A small image embedding model, trained from scratch: activation gelu.
Rows from block 9, named by matrix and row number. Rows with one number belong to one attention dimension. Each number is 500 + 40 x the weight over its row's rms, rounded and kept within 0 to 999. All counts start at 0. Numbers have three digits each. After the name is the row's rms in percent of the matrix's.
# q: window attention query, key and value (stacked) (model.blocks.9.attn.qkv.weight, 768x256, the q third), inputs 156-207
# k: window attention query, key and value (stacked) (model.blocks.9.attn.qkv.weight, 768x256, the k third), inputs 156-207
q.27 104:510492547519486462450524533464544528491490482506513458383425570530434502492503530465569541549629483533519409529474471477422488509509529510445477520498486462
k.27 103:529479551490505593492417498480495469494484492466424478486509531496560465546450397471466479557557519451473493506474443520505520506454528490437504525459556600
q.28 102:510497500546563440532553558502438522465439534486504480424456470462525487504494563562506476529499546443466429454473543530500473542489514525519555500587552494
k.28 102:528599540475529530503455506534471489499508547517488521519499480532491507499434494477445447496538479531450462485475405541523541520561491534511517503494444512
q.29 087:405532483571512547495512554507540491473517461473448447502454540404498493431529464587498444493555533527508479549498503453506505561506530452455524443466515413
k.29 087:488453507482488468411538577510434576545550576426493452491464405506567519468485549497569445472522519472435552499527536470498517486493511506428485525498575484
q.30 107:477448427526528434558490493433513547469489552423540436504557451503452425552476560522578487462502466509476472532552454563496489493527549464512490465480486482
k.30 105:524523464489568513442490503465548452516525507510525506488455455501483567535473518459418510523506485548521563517479536514484517530498482453472479454552487470
q.31 100:419495412464505462481528455511579470540479470519467467484416535475495461515440577490439455538539517483496423471506542548456518451529489476493555423549554426
k.31 093:467508427470565504509498491524403466512467510484528489514512434540462536530541483433501503571484500538505553543483522461479487520515534452470478521546496508
q.32 107:435475437488513597497529417512516502467508596469526519418492483426494560453421490532502524480471487513532494482488502543576518534466423505570541466464471473
k.32 097:538560496497496531512513478525428538564507512579509519495429515505486455489494484504521474492535526506513566521515497478527560585491526495607473529515548507
q.33 099:504511502482493461522500505532555426556444456447497536450455460512535513498472522567589499540502433485508437465526453572427454474593555533450549546572530522
k.33 103:546553556451495585523543563468445523470449524460437519532523490526552518544455456467510534425518468535490517492463488428542530508553440452515410505465513517
q.34 097:498510473466533541536455473496473475511481486475467528488490420508512501482496426500484488498465552451492490484469566558480499520480484488450402517481478497
k.34 094:489485614566502482513537506502588470509478440500563538451524501494503502506558507582512452574450508518488555505420501505462480558525504472477507513467489478
q.35 099:592458520480506491462597484524514507519478485504518474502490520487507485480574446488545534459458499475484403504524456530478550531476518581549557548498473454
k.35 104:541481514446505504549482480505461501559585567456503444521477453465476520532532390497481530434496529484474587431505535513469598568527473496514457487535541445
q.36 099:565530536476528475468540503471500510515457492391525457430397577466491502500510475544457440495485544504527476569446500462497452470499503504636580523509530491
k.36 097:498470553487485478501479504494539536494466388527429489466564517530525529509487498439421449524494545452557487484449500449438489433522447568479495549505535461
q.37 096:474501440480437446478470477457496605498571493491489455539507496509521467413469511559485459481449430552522520475465524519512516557496480524524516549454495512
k.37 095:462499546435512557482561514521518532596459524504498523525528515424495457590532411560497478443526574523497532486450576426524524536478463496472501436441518557
q.38 097:590518539556560489563541481559446473463474518458599419479434486457474470523538571536514511497459467481498564502530479503511511522411530526463546476494495491
k.38 106:504542458438465521487493448526405458520475469451546400540508483472542549504491421530429475553456450514491495530542506498495528516483507475526510553498484451
q.39 103:468415523530543515450485477458518603552474530506513499540551551510428479432420471478536439483501490463378466461590520508511485500482514484531436447417467513
k.39 109:463546445495454504473482488587407516574513505489541474579551461508491510510551481533453487409505519478532512501548521501490553534483493526493511447538488434
q.40 090:526467522480487551540555507567440483490478516499525537456471530569436501522519462536475466518499542485433508547473456470492503488531482531522498494508577537
k.40 107:562554478514474549478476450517561499510439526512536547459463551613457465497531501495548446417409529489530439478524547503505476523498524546469513529457484454
q.41 095:523452466601511492520468476449486563509527534476517533564577448478452524463506531518478478482479461502476527452508478524595535551497450509531525482507602529
k.41 097:532552527541456480465550473563493497534494455560544496510501512443561486485533443511522482441492498510530551474486542507548505538551475461544448384574408452
q.42 094:523488471442464541462496400566513539486462491437504522436487508532573534563512501595518471596480523462475447570507461535520554492497553497541551467445472475
k.42 093:442527486469493449560583430425562485539544466481512517534563560506391528471513450525555533518453472510533400583448549511546443519439485506477544531527562545
q.43 102:531507504518512439536515474474434531558427548532540509482439540451527460494510450530512530507516464584488504522521489555557505529513518549460556482461430495
k.43 103:491495517428525499498497531500508440454537472495461519488529427488510479627466458520541512455449510504482499484523477484547547459496477507499456436573500565
q.44 095:424469445474503499454548517529522554448449512457444520504469475438492409472447423490550496522443475534472550512473489497568531513519505499471487534522410517
k.44 108:577427492436574459536574528464469468489572495442542521542569548509427437499532482404512452500452459524539548526542499530474473500420447501624497492541533562
q.45 104:513509585467550464425497519491450516532403530489492555495521508442475418516532504493476539483562479548456513489529514512484540484522537468440544483574487464
k.45 095:510452424480519478518492470472480466473441583478513563503495494525519519403535445437584494558501526565489549545462454384545524533501518515573463476491466547
q.46 105:492521624556438527553513525539518462540483463459506500511477498473494464560506509473441500533570516560482427523473476510488466466477587496462532487506451546
k.46 104:503464523514468515534443498492477543453461526499535526503529402506515530528515539392489505531507572415502511497428490510485488537453510504515555573436521463
q.47 099:473522476525443455493563472504495473433481504449509469522488503524458450460458531469484474525510453493477506493529476479484465470497487484389527501503507513
k.47 105:483460504463441504526570510604475534458553484497496524484521507510492554492484481474483465519453480516536466426417506452544514540504448503442498454550490547
q.48 099:445514464517494507494546546501488515581466453555577510481486474512532468576513493509483516521487537491541494455451558461503533433474524491436511524461562485
k.48 109:482485421467557389460523442473521556505521489441486451491504486467550486507466531518467589557515518521485498472370490531500513477467462541500524459492471563
q.49 098:445471478437468477517443451492509505559474407451468458413466484527484456541438541525461399514499519424456562531523494564492470512573559522493552452495482488
k.49 098:454421518515501444412483470403472534540470491445466527435447483506550439569539483489541551417535539416500498510465463502520465514463460485470517486421490469
q.50 110:478504529500441521480484546445519462499514466498448456550558555509468492517489490519480441500458485527530502457534507469510526561477589509588549512421491558
k.50 102:504485457438515493527535553483473443529501573507536430528472492506507459552466497556573538405432405492470470502571489471487568502554513492501552504519552444
q.51 112:591505571517531462460554495547470482489469445451546491559494563472491501531517443493562491527534422536525454471516435545470492539489555439460555501473455499
k.51 101:476485540415439471573520457485488437447558473557471532521502471490514499541508440447433455510509538548487435427401443427521566506454519536504465424505499466
q.52 097:436480521447476498435448483509520601479477459489464471559468482534551396577500526402531489477425479441498504486479534584452472439496499518440534517514507453
k.52 100:526495495541545497519528509519476548562528519523467526511542504483484464521490583456444563472487510497453556521443534497492467539526501490449507455481495477
q.53 092:534432495503496452442505486534488574551505470495482471520552515510489518447442509544539470442481458533446561518549501574471529544493434463537514490516447435
k.53 094:544410524471555491435497506433529542457554487503525522447487543498441503475513464531509576441501478531518540458505500514436486490547516464491557577505567401
q.54 094:520528494456539481530492487496481421498550561536509459530548515546486504570445547485546503530550489519504478532515483471479512512557500445504408542568418489
k.54 095:477493546479508526490454475468517498491473518540484520468470493541438497526586490479506515518484528544511494508531567527529510476498540443466560472475479422
q.55 096:553448567531565461453403564481504498477541576445541521469576539443553478499520453390540488513568465558500392477532459510482536550496525528519575538548485477
k.55 092:516537473430438544493458452557496470496466545496524515479460495501459477509446511525473442466516533505489551531543510451521494544483452548468512542444485547
q.56 096:516491477432535501490534532453528486557465487525445456523488566515482509487441517537482542485575569495557487480522540549465464490489491532570469525537525489
k.56 094:514494539444447462557517474527549529516501570517478451523496477535428414523483410523475500505487468442485483518457495508480540456500476550471549479461520489
q.57 110:521555468517470495528497500553485528531477452528453478512516501543513545440476477457515517508444570490501545503562533445610494530469494524625502468566555561
k.57 099:424542473453556513533518519484487449483531502584457518502471516514497433450442515536490524535467547494467438470524495486562462482588497489521513477502471478
q.58 094:492530431483549514538467503488544440510466483527507498477462502587559438516558533503509487550539511516530466576541538525586506479538520511528453501564506507
k.58 088:512514484531520463481513493498454489483496495450473457493533461499504503494496425490433565512520448539465454485513507463546495469481498502567507517485422530
q.59 102:536431567507534454479505518470469526529438554473529427534573457504501504506567460451461506534476456534486458522587518474546533541473479500476580567531541500
k.59 097:469535530464540549512520489583489545508523420534407536524498426498507504523572477479495533472528519503597569466491548529493465480508542492547406500539481592
q.60 106:479526517507541452515502474476456504477560437462462573477495454603552473528521486479512542438494547507531486408482561470546495430452504488542507559528522451
k.60 115:520520558451464464519531545527463481524519430461519518502461440482502513488546472546462492555524530556496520455526541524513509489479469517470502447554506486
q.61 098:491507473476525505489522535461559430500488542478602512473498482426483503508547536508545508485403484474524550491491538502521539489526479495461549501476502498
k.61 105:521482511462523491479432490537528469551399460456518526446414489451506538464535485476558537509521499489474508521565447419531515577529447488429436492586564526
q.62 098:571490555430546464509481503508470492526514477562543448503505530463470453518514587503516487486552474490503514558480543518560487515471525514442510514542531566
k.62 108:455457464511449498525528522559483437551537442480490513543578429536513536428455453502507502468493495388523511481444492503577465506428492499556502503452564528
q.63 091:494503502471477506464520522549524435592493502508558555482465439475526488494520586514471461452499527464479568493483515551486506530508424528553442437488495564
k.63 102:564446508476500472408511503504588560428436499541458557524492534484503509588513489539483472513506480499406467466529521567523519487448498467501581498526453461
q.64 100:551512510446459556463513496534515511509462529464466490468465552474493560500514473509480574507402476542506470497493511482500546550471507513558581473464510507
k.64 098:465443538485522475485493507556468530509470408450488522489539444494495591472479557486439542543424453557496533489474533471479498464436446505513544554501494452
q.65 100:501518544452478539467508479461525484544567584513474578475501523408500505536521508415513449527481524538434559468492507520506526546433446513465503496447588558
k.65 094:468457469487533530491500470477477537569445573504490514542459490460474453501476515525513568445552469513480497501563498468503511519507511493454460433517529486
q.66 100:567461456480523550465455507429509505467505514543512544454483514494474471493543484581505543462501477525538517556514480491593548530413528458557441511506443555
k.66 092:479395496488514515505564504533478493558458440564558514447589474497521476461467458496490507427546468492469476547462440465507457457488501543492431468491420546
q.67 096:587494459512473470530546430545534456546434513514510575535501558457456470461505553495534513509523445580531543544490492514482520477502494511512484486482529449
k.67 100:475493485498495428532536525453461546485476432494567520463465503479520538510487566503524490468494572440502577511454430561484472474530504436465494551480475529
q.68 109:584488468502491457499486445423415506512465484570453497497531551460564543493548508497483532476521552506499521388536474469546532441443496553423460502473473508
k.68 107:496530535505508527519534551484435491457527569476481534513495520503557509476509452446518561546539466512504544548573474441520520527482547523494479476528577464
q.69 102:558590497546506528522478496529480558430461468498482458506583527582418458551445521500488476491559488507432490460454456434470446497455433412520556438479473525
k.69 099:476451494491467411473546468500511468385423536549526521506495463447492469442570453545486522437522447508535430490483523545542476432451500561537462394520404502
q.70 098:456486406411490508490539414499506464484456509550557537491427554390483489475549503528452512435457459489623496427539504504571562454417503517436444522478443520
k.70 091:440476559463553479536471509481500475562497556522478464500558505424511497531529412477516469409440500494557512486561459499464541487425502476465559453556473535
q.71 098:509477447480542526447453437454451530460516461492478544423481532472438512464511474541507447464496559534433577438488491548534505499587393510535452506428546448
k.71 099:460495455562488552437473453453515506438493550460600502506448493461494529520501520473454429544493518468482501476524497503503475480538548505455527543442570522
q.72 102:453504546486452454445492454550477527547520472440473528506516524532507546611435498497591504535448505444513525435538535523520483409507479500462494480489536503
k.72 094:542473527477514553502603416504539460443545476514547497457520454490601448506552454488512518512479463528451481479537527457505503505463430503513400482523466450
q.73 096:468485473437463557494527547573456459492511507452467527520496507534544494482497572548504497477529503467440482459498563484488482537548491486519556503495466472
k.73 090:490489427525499469543500448510407487574462505478509513464474499554503508484575508495489468449513513514479541542482494482571497472464503559480478541484558504
q.74 101:520469618443515504426483414432561465500464449519458471479532465515472472470585532521528492561509454520507516582508531535490546492478560519537460420500472496
k.74 098:459483563551552528478471451513505489484530442525517453501493498493504501475470447526518495526463449541590446521532571558556486476466563584502452492502457533
q.75 093:496499515557488444437478499617502486516464457486526485522509513537445500527548506456525464515509482466546483557488457510506460535535493526530509473558548579
k.75 098:491528389526394497514509519482497606489479496457507526459520532533532518512492464577474505520579446489495570642502481464480540475474541483497557508533461430
q.76 096:554544455511507519463515514478493533456488471476461496407572498562411538538479538516432515465517432495398538516623472567505447494491419501573483478437481583
k.76 095:408463536511513550533467541495527487504483487518505553529467528544492482487475502512480517502421496492517472501527503534512502566481487531556608524513504519
q.77 092:490517494503519505490516463537452453476465471501457379530563443434539493537440496521490534499486476447519513441575525498478467475503480478459541498510498580
k.77 099:518547506502518488480442510496529510488542474429562512478524515478477449511528558477501516558563517484476504473431503482512482499471383468511538500465480442
q.78 097:464453515548499509556532461455544483495407518483556447523469501518457517506542417496505492531588483469429443482453539462525460467476552504465553510472482528
k.78 099:537442547421481536482525551520454494568443561499414570496502504457448506554497503537489509484553535565540528502426587570508484464430548541455503499511428534
q.79 111:488515542500486520554494443432532530474503449515451541479498429489496546519528494477544438539588502498463490498490518519475421531440492498498501540439484537
k.79 099:498485515532543493490511517450559433519409536503502497489543542441443518476591487477494599420551457427551491487494447520480519500421483471525505432499462524
q.80 095:451595554512527538457537550526546457532531571573469499470416461471493501455518414502521491504505493547568479480543496492454530524562491564563496504607579543
k.80 100:543515450473586476476500481501574464533510424485513559534496498491485487600506498511513480453462498465424518469456516598490598510458461476465552473514467409
q.81 106:415513571508490489458531504507516465509511430485549435525375408519539500493470481512476445552509526514473579476488485504543458473543441526551454581514483603
k.81 108:495474505491444571450507528390547546527543522457508517522455495416494502495584531533522477496539445542480547489507523506472501481520581520458516528551506429
q.82 105:530458492455503518497470446452542458555549473431507510464529489499494486512518502519462453554449518490516499487389553520517537523468523445512407541438481524
k.82 099:514530574532569486537554510579548480392512504484534528521461539427503543458466573506559576518490501553501492471447452495542505514471519461505437480479505419
q.83 091:502541528508451474522490470515488509547445520502418499576477523491563515500544501506523439568523518593490509432550465510511506439517510460553522528526428450
k.83 101:451554556511522558465595539479461493512511550470525519481421475515473505509507414483509479500516515511526524458446465492433495511618531488543499490495503525
q.84 107:592511405479561536412488488481477426573468515429442515494519517538474503480518508524522545496452515470495543485517523464501549514517436533491446497518482498
k.84 098:526516570532547485498552477578428505512529422565472496486536477511527527547512491457437459478462585490555527488541503508453480526548486467518467459590548529
q.85 089:481489554541495550470527588470562448485556479499513558467440435549546540521483534501446547498500597409526502491526457541447463445437520528440518483532536485
k.85 101:463565518555496526509497483473441580497499498498515511588462471529530393500526506482485527499542476512520554509551548464516487590448530520482519517498564479
q.86 092:503501513505533480519528432545553522487499522501538584515482527495501475491553518488503513603502485499460483439454493381443516594536508492471506504460487585
k.86 091:543471474430509577497477541480427483556540592522573516543515542492516502515473440471449522481523534506552529549514472528529557485492431546475458553523479485
q.87 092:530513496508493529473587508490568522527493514487519485556514479534522492486527547492552527481526471521484466541458523454482489568509495495470604589449480481
k.87 093:446480454538454446489431450501477456530541478469403516478538475414426479548547581488571549492532461525478443492478549505500457445459555502506527469543474441
q.88 090:469523499476570441540509555578496470558476463538562516506491544571528468606464528524504486538531458473536559529509525544490488445480495535593531548545393500
k.88 095:413458541476468539432462507529487434483473520539439499478487498524541472491459422466409574474517509572461494505579577476550516506482461434516493602578508496
q.89 102:457502458519484491525474505538459585501576553479502519498477447523488458528460512512535471482409529468569450521531542502494528534512484513432525556514516383
k.89 100:493554537460515462464502533440547534515558526504494470402436560554569484491488470454532431430475528482442474555484538516515486505512476490509437524447497544
q.90 093:445516493451441466488522554537493486528539498521532465514501477444441497552588480448527462528452501500530458554402561521472584499583550475455613522484518565
k.90 091:533506455507456589510460484553619510514549438417519541526467463447493500534513506414471429538435418514551433490460501525517456528461473534545531524485494485
q.91 103:515522544495487458521468499500442404500537511534535552540501464511518536451466485517447508543471493454527494509395518482531527564538464539474519579552540496
k.91 098:475476495521480517531497529438516467508550516468570459543493509547532504482487451494479545521538501552493509519470398523479553527485435491538490590539574516
q.92 106:524453416556530486467491459572485452487497527490636516513505579487481510482473650520518495491509448503556466476506509502544454492515485553475470565424491535
k.92 096:460448487479446547590491579479530528430519497493466529491503486485511515552433474506483548465538537450495521465516500494466537521520433511543498523465577495
q.93 096:450491574444465491471490556512507519465485503536588519518447496440498506463551513520482586465527525534484501493488518481460517509516505477434496515545487496
k.93 100:577551456468501513505552490446524425528512514509453462526550459513528452526531428497483480548487437493500491415495537527537571487442495544418503497533559530
q.94 091:550478560537516494474494495479486417453513437515487465468548517501535559415440533512477502471478490493480497527487441569512628483494493425503500499519562541
k.94 083:470497502504418474497449489532480530506565439435467572547494451482514548480578565400507544493507520567548514520506447475550451473542555514498508498467581515
q.95 102:539491412501469551511546480482519504443510530507471446474565509469479442448474424529552508437478517576511459503468471433501476512422463540485562539549505489
k.95 106:599481491482506466515515532492515586511476481553494449532443534441548473467534428496472490463484571541509468480529468513503552452531465534493539468561531482
q.96 096:541464479518530504491558446439532472447525573462439464524599573409453510454545543480464538453572542538478528554511412474471522529496482474474507528509561470
k.96 094:464502531536458490509506498517529515495512431526547516524470468534520550454430552505433538521474562553568520455505469493607474466486526522538512494520501481
q.97 099:480488471515524419518509523572551498468448472548480498504559563507532454474516569560535562448452462462507522509451497498458438405481481526526507508489474425
k.97 110:462522570489526477508428491534497511516571456472501542475499437579482481569523511406479470528537505471477518463491541565540462525433484518545539516578509497
q.98 103:500497535511429468482491468506523455551550428520468529481457578477527554476508530473549555486578447499575515495408480523497450557470520488552534492446424435
k.98 093:496467469574510502510544481483473520500498540524516532485490510430522471593510547546551496477535485467501510464491526543548501481572566476419491512456456529
q.99 106:529547519484517520518483448504482539401479460517531497485472462564509435502468512526472480550491489546484491448527462517487430525531433557500513518516569485
k.99 099:557567461548442522499505547461568503498526498464513497486469470480493499438570465558544524559498470501491494532579527502510426447494462530527427526466535521
q.100 094:434580466448531509555434488432547525571457485528479504475513524498576498507482539506505395507540561525481523470547507491516549474426499494528427508528560516
k.100 091:524497550476546513498459520478467445530487469513502492531503413466474492492496457415477466458497453560514458506510454495533506618485435506526519480542492572
q.101 099:469446452539513497503532463549462440456492575510580494517509493494423463489459515463549468509531418524570457506543537499469459503518498506491599449498521484
k.101 107:410448513464516440476481540479544436478460535518498503506560475454476492428557517494442469481514492384450521516484521540457466502450420510556454524552475535
q.102 091:515475528545463597475526493491453515484430457485505488477511523511432490462498463520481602543513554450531567488543454543424478493465483516525513475507476555
k.102 094:467461554457505470475547562554490469442521556497543526447534447503458517484460550508441567475541496522526497398559483479522434474496431493506483540462561473
q.103 105:546513485519533540495476481460399492517558428516517541526591489515500563502422503475488547561555536487443532499441466578497537476531435491469493455520558485
k.103 102:521496600519475577502459447531500495503528413514468472496477464505564492497447582532440527588530512483555532506445478527441473543530494493450465493472536510
q.104 093:517511405602464474545559493517504546467512505506493479492500530536566477503506542499522561518463452463533557491506530459535485504565455560491572521490473461
k.104 090:547419501473487463468496476554561515502520545528487499574541481479547500521587462516506409512473479462504423498488571526556472495507496536520516433494600539
q.105 090:480488570525527495467529471533535505435472502402502444420484425521527549559449539535528527578596505518536511530553545437500523514543495426410514472520574517
k.105 089:566477484511563541450471584514549549479514460511607466479596487562442473514479453524501534526523532458532490495506532533513461501500487519460473557571571486
q.106 095:494508455475506503498465436464551522478557527518509438494556564526443589484497491535503422541496492454489469560404506493531559459501520420523476567492433473
k.106 104:417432418553472534524487551580481516481468490463447472450467542521448539448511501555477505470464520514471531529553444474520471558513460525480550542484490474
q.107 106:522540514540439545478592596521527458469441462451599521533548508541421467551506449427529517472524515561481403529502423457494500531515510473472525483493543559
k.107 101:444531486490571531498535515452484515535516491471547537481486553590547463448528563447486516502464495506474529512478500541576492464575530546446527457480552527
q.108 107:477487561481506423529547465490588464497499509552492483466525469435553462437543470493543498495499460456529410527472540492490495462522531487517477478501474540
k.108 098:455524498495543517498452457491553464507506508510500480432513560539536438517514458441539477503492471524523489538559575507518518516456504489498544546469472452
q.109 089:501473541491453529499454558521449490542507497403507433551476466567478499453515622552531548453488548523503539534502469465444488524483520452472544562497453527
k.109 093:515482506462503480509559446473500449564455555487447533466539507494544485509544566613476527447513508512535512483576467519456515551527505525532532436538453438
q.110 107:480447544476401543572502460527473553493421487511471449553421546458475461434547384466524462415431470424479419590498499476514542493565515502528540461485431518
k.110 101:503466506497498472448484571534523554518541562484506502523578538493515489495496479613464487522432512510458494540497492502536523486530459590427560464511446516
q.111 093:481441501524481483486483541499528533481497532442551512506420579473504510515481501534546465376509535435481537535485488420503542533541468448548506491454436523
k.111 095:465527511513487530465442506457500505453495516485519496513427518450477464569523469491464480536433524476505483441454564479492492475498501514472590482529554462
q.112 100:520465520470483452502486484436485507483537499456502526486498482491462573591491551513560431520532610496472444409447542497487487490453506524488478471395494612
k.112 104:464517574600526482542510471501543488457518495494489455485500529422474529460504515484551535457532514524520489540524442430483544518499530462487400493553526451
q.113 101:475472519475537480499540505544482499524561502463548547549515488456540482485380516473560529458544456403526504491515502443543453543500552565441528479499492427
k.113 094:493517515540495546485539512470512507506445533473524474478452492488524466523522536556485456485491511481515466545453479531443531541530561580440478438476499470
q.114 101:557469505477460463520531518456494483479542469583526562491475480436505566509528462510498523528440467484461537501489457516546510488514463461511523486492597378
k.114 096:441535444457445543504502437450442471520516519505432486477547497516545536477544434498494457528508523526494529458505485460507538524522461535548503537556504498
q.115 090:473434514548455513532512559446529491572531519485508525463543512442530476467542557516437513530469534553528530498550471516516466544506518530479476503500493505
k.115 091:473444568487486438518492472524500558451552465472463480455467534494478445476408483450544423444496577465559463475512465541493454512586527502503476519497461458
q.116 103:484541499554468572468504439543467497515537575477511515538431501542562501435503489520494543527558538538491468514553515481504437459494459492459522483479563542
k.116 107:508486455515580437437471473474483517532513549497564572468443499495550492471514516461440532553535493507489460548454467520438524514536542484448468540518523479
q.117 102:475559534504457491421544554485532444495516508454525423506522478442460547489498431452504505490579421542480484493525475483473404468463504525433543520488517567
k.117 096:500429484508502546499509484485483543491516505445510473507421479431485450481491502530571515493538511518515485466474461582457502555556549511480536453522467499
q.118 090:530523466530519502469466476454505527443522558508473576429495539452604605414475501549515519467539437564501447449481445484578528481496485593515490509452541534
k.118 101:496503533443525481512506529463487535515476482488479502506442574534539506442510592459618472504508519454477536458535555483488548522503497525548433501508495492
q.119 088:474413451576500421506487463532507431417514505495451524495484513576447450443539518556493507520509511481606537526456499486469483444587602461494420557518469507
k.119 094:547454520536489484559414448507587529507532466515435485459500480611579501481513526440488470476524563491506520572457494587537508499510537542476507483408462537
q.120 086:530558494569496484568480533447634533480568456498490490512555501546501485451508495473575513478499534514559517526468425485518512539520461454560479459496454440
k.120 091:554526517465455423530474562451575563505498487446549490483512461564486525462410553558482510541526462522490578504490517472513497484481518392442448516518527496
q.121 104:434492501547526503490450457452532461533535392559442544401566513490534551546513514518513470481450534492470481412525470469503515442508502519501464487518501495
k.121 100:492458525424454479450507495513498522487424529470560512522482537509542493489541502455557514542557489462526545526566467461434469591478500427436477531506454473
q.122 112:478539513488562436569469540401513537497517448504484431501595544490504511524569509472463479530512532488439455540456459498488559480473505536468507525518541524
k.122 103:482509493548583470506501484467522427583455524501550547526572423486500481473439468415525447502495540531499500502490506451516493418501612412446536513500584488
q.123 104:607513457591483527500501497589484381506545484476527483500445467524459567479470548550480483473541455457482531365567528502512487466462454514546564473564475532
k.123 101:517537463504531503468473514532491578487459500539521471503459531440527473525537490609483515505527541544560457500540445508460530525496448526459440491492549425
q.124 100:473477524429513488480475513584433483450490468494514395509526556430427498439434475507452520488479465519494536488500513491466517502538484508461506466517534548
k.124 102:424495457445456482499438573549541484455524544492539488564469553498441500544443517487468481559476441521573440473507461527509570528538418456469551510499515448
q.125 105:541497504461508444485456497411571515564515485508429464445577499529524526528579477525488549525495569458506455551446477497475475411472496420486487481491497475
k.125 099:525435526522573456557490423502509485509459474434476449484475506525455507487459537451507518561518470507521474458537486449533394494412471456429537505491482521
q.126 101:516490446443481489464505537599476447503544450565551576515483523496553495480435494567526559542532507471477566477487527492575603523435467468517455531557498492
k.126 105:534473490487431401490474523542528478527552506488565485468498566532470506488439473427477421499548486511514583466487447512496495540534480483589451527553519476
q.127 104:449466529422443482513438429503517531569481562418535437494499484407487513483512432528523444480496480527531516490534536493502533539530583459500526468543460549
k.127 102:542463441541508516489552536513555520498535538529437461468577525417431579466466540506553510513517476506502423542465411542459573476484578487591539498453478571
q.128 102:516481447466452532476564499507550528472510425472520463483500445502532486475481510429532440467547504488461504602527422467520444532561531500524524478514556401
k.128 102:514510477487498569442516501475535476412502484557468447467443491495437429589483510499466531453539529440521475492548486504461560526545538517523543527525546465
q.129 093:515496508532529512549548515557546471510523588506564471495512476508525582554510503475542490522527518506492452522493506532533486550493535476446494582481412528
k.129 102:528530534468460475495423484503568473516529467392481453460471471541534501477573455532477516445499506516535483530508539465521479506487526518438465593450494554
q.130 099:455523503551485532499475501583400546469517471466448478441523525449484550457486501467504477486502438453458509441488498490518569526465465505444447432512375502
k.130 098:449489494541459533453495508437517437463541531597459455545495467542506430524533500462506495474474464453532453518506538490498519502522519546511553477519491437
q.131 092:554533574508503457540495521425475513527517553587463492505516562408505482455413540519460479481517487508495438512481501503422527503438439478468472440555516522
k.131 097:517511518529475536483523520437544483480416500406480524485495492588545512522410507488479498496517460590443501508571477454483481569552448523500442491518532527
q.132 111:507531486502478498533469536509576476455517458503537491520526484473495492514521501502541483611511503507520567566460478544457545560515485513521527523442517496
k.132 097:492461498509553583503487558450514513507485515498502550471458472488533491522487472530483495494503539465554468489497515543478460582562565536496551573487527466
q.133 096:430537570516504443467480526419518486520462425491521530498497505527492451501579527526511484579529480571412524536481529481438478497542515519463489533473551407
k.133 098:505511520525561455466537501552482460496534490463458458490488530475473508413492496518535447476540504529506462519471464501538484451523547481506451458516508490
q.134 102:539492481510567497496481495511512501498558443534510487542522578501536495516504431537556513500455492492434493458421471465501471485479401586491486479463480539
k.134 092:488508489443522514515475522532496452553501468524561490486493504571497515524490525463478455524441524494548494523506458542395441480571506499539464477454586457
q.135 108:466480443484503544517535431515456498534526533552483497519487504400446447475487411509472381486456479456481518480455446464563538501487483532481479462471482542
k.135 112:459494478533432499520481538494503529541492532560527454562485477556551564551448433453516518457374504432488524447518496557479496507482491470460547467430484519
q.136 097:472550497525542573563528588542514509441441488524516508447453422519438525440515563513544482499459549478446544570440458581529503500487530510579527545467522464
k.136 099:489479502457556502509493571443517502489535485548481483489499483552510555530526433489543527582497582513523589483566417512511521469542543492510506532603464472
q.137 102:486437579504445564461451469499433511385507498548506469464530470479524484521441471510443505503476462484469556457536494521438485457479529534501498424485459520
k.137 097:552585499576460497443565424475565538480526490572475506492467487487549496489527493466557538440518491515514452462487492516550487472470526552508432496453429454
q.138 104:487511555453452534444478535522560515472496443513437504518466491516532478550498535465564492500504536508522552483459505532529480450528459561484557491452511499
k.138 097:498504473489481446480519519505429506541505541557505501572546553472469459474459489510492456502537458473536503484492512478493449546514480520457539440526542502
q.139 101:511504410517532437481533488434515460453495534487480496449493530450455475446535515461507552502452507499560430489523475582474498478442466538450494556496459469
k.139 090:481478486522512503536486458485504489501507465457543541432504475575536412468504529433550540444551505489577489504456520498550491440495477500491471541509452525
q.140 096:478514507454550473522500526553447410446498400461497470492455513525444529519479579487495461624470559442520545535462442532515442500544524468481537498457549575
k.140 095:516536505534485468532542487435541551479549489469453484508477581456494448467510552485535468520589517541540544483512438455542443456472519525496478497451524464
q.141 108:465432555530536501518526438568494487499481492499550471470559480496543568544496574487547535497580463476538496434528475494510594469472473478501498509489421462
k.141 097:426565456519464523505545465547566488501514503490471487568449488491491479472517519475493514466534461503559503488560500482507454430483453626489516532511545467
q.142 091:498457492529449538568539525473533434493530518462546540434486438466547490514483553424462505498464509550518493457496497445512425522563462522500525463487498451
k.142 099:500524548548487496466536543440463499506527486556428485577530468464459482555507547499514453531540456484527500541528519548455453417455529496495443474549554450
q.143 097:553534526483451497490488440463497497474542505538498513483514561488481398459477479461510507517564534501457457509477529491558470448505482499531572486523560461
k.143 099:530498573427426468487494539519450499473416508521509533517524474487478449483517563505439468449522492472497514513476426469468500520528488519564543478441502522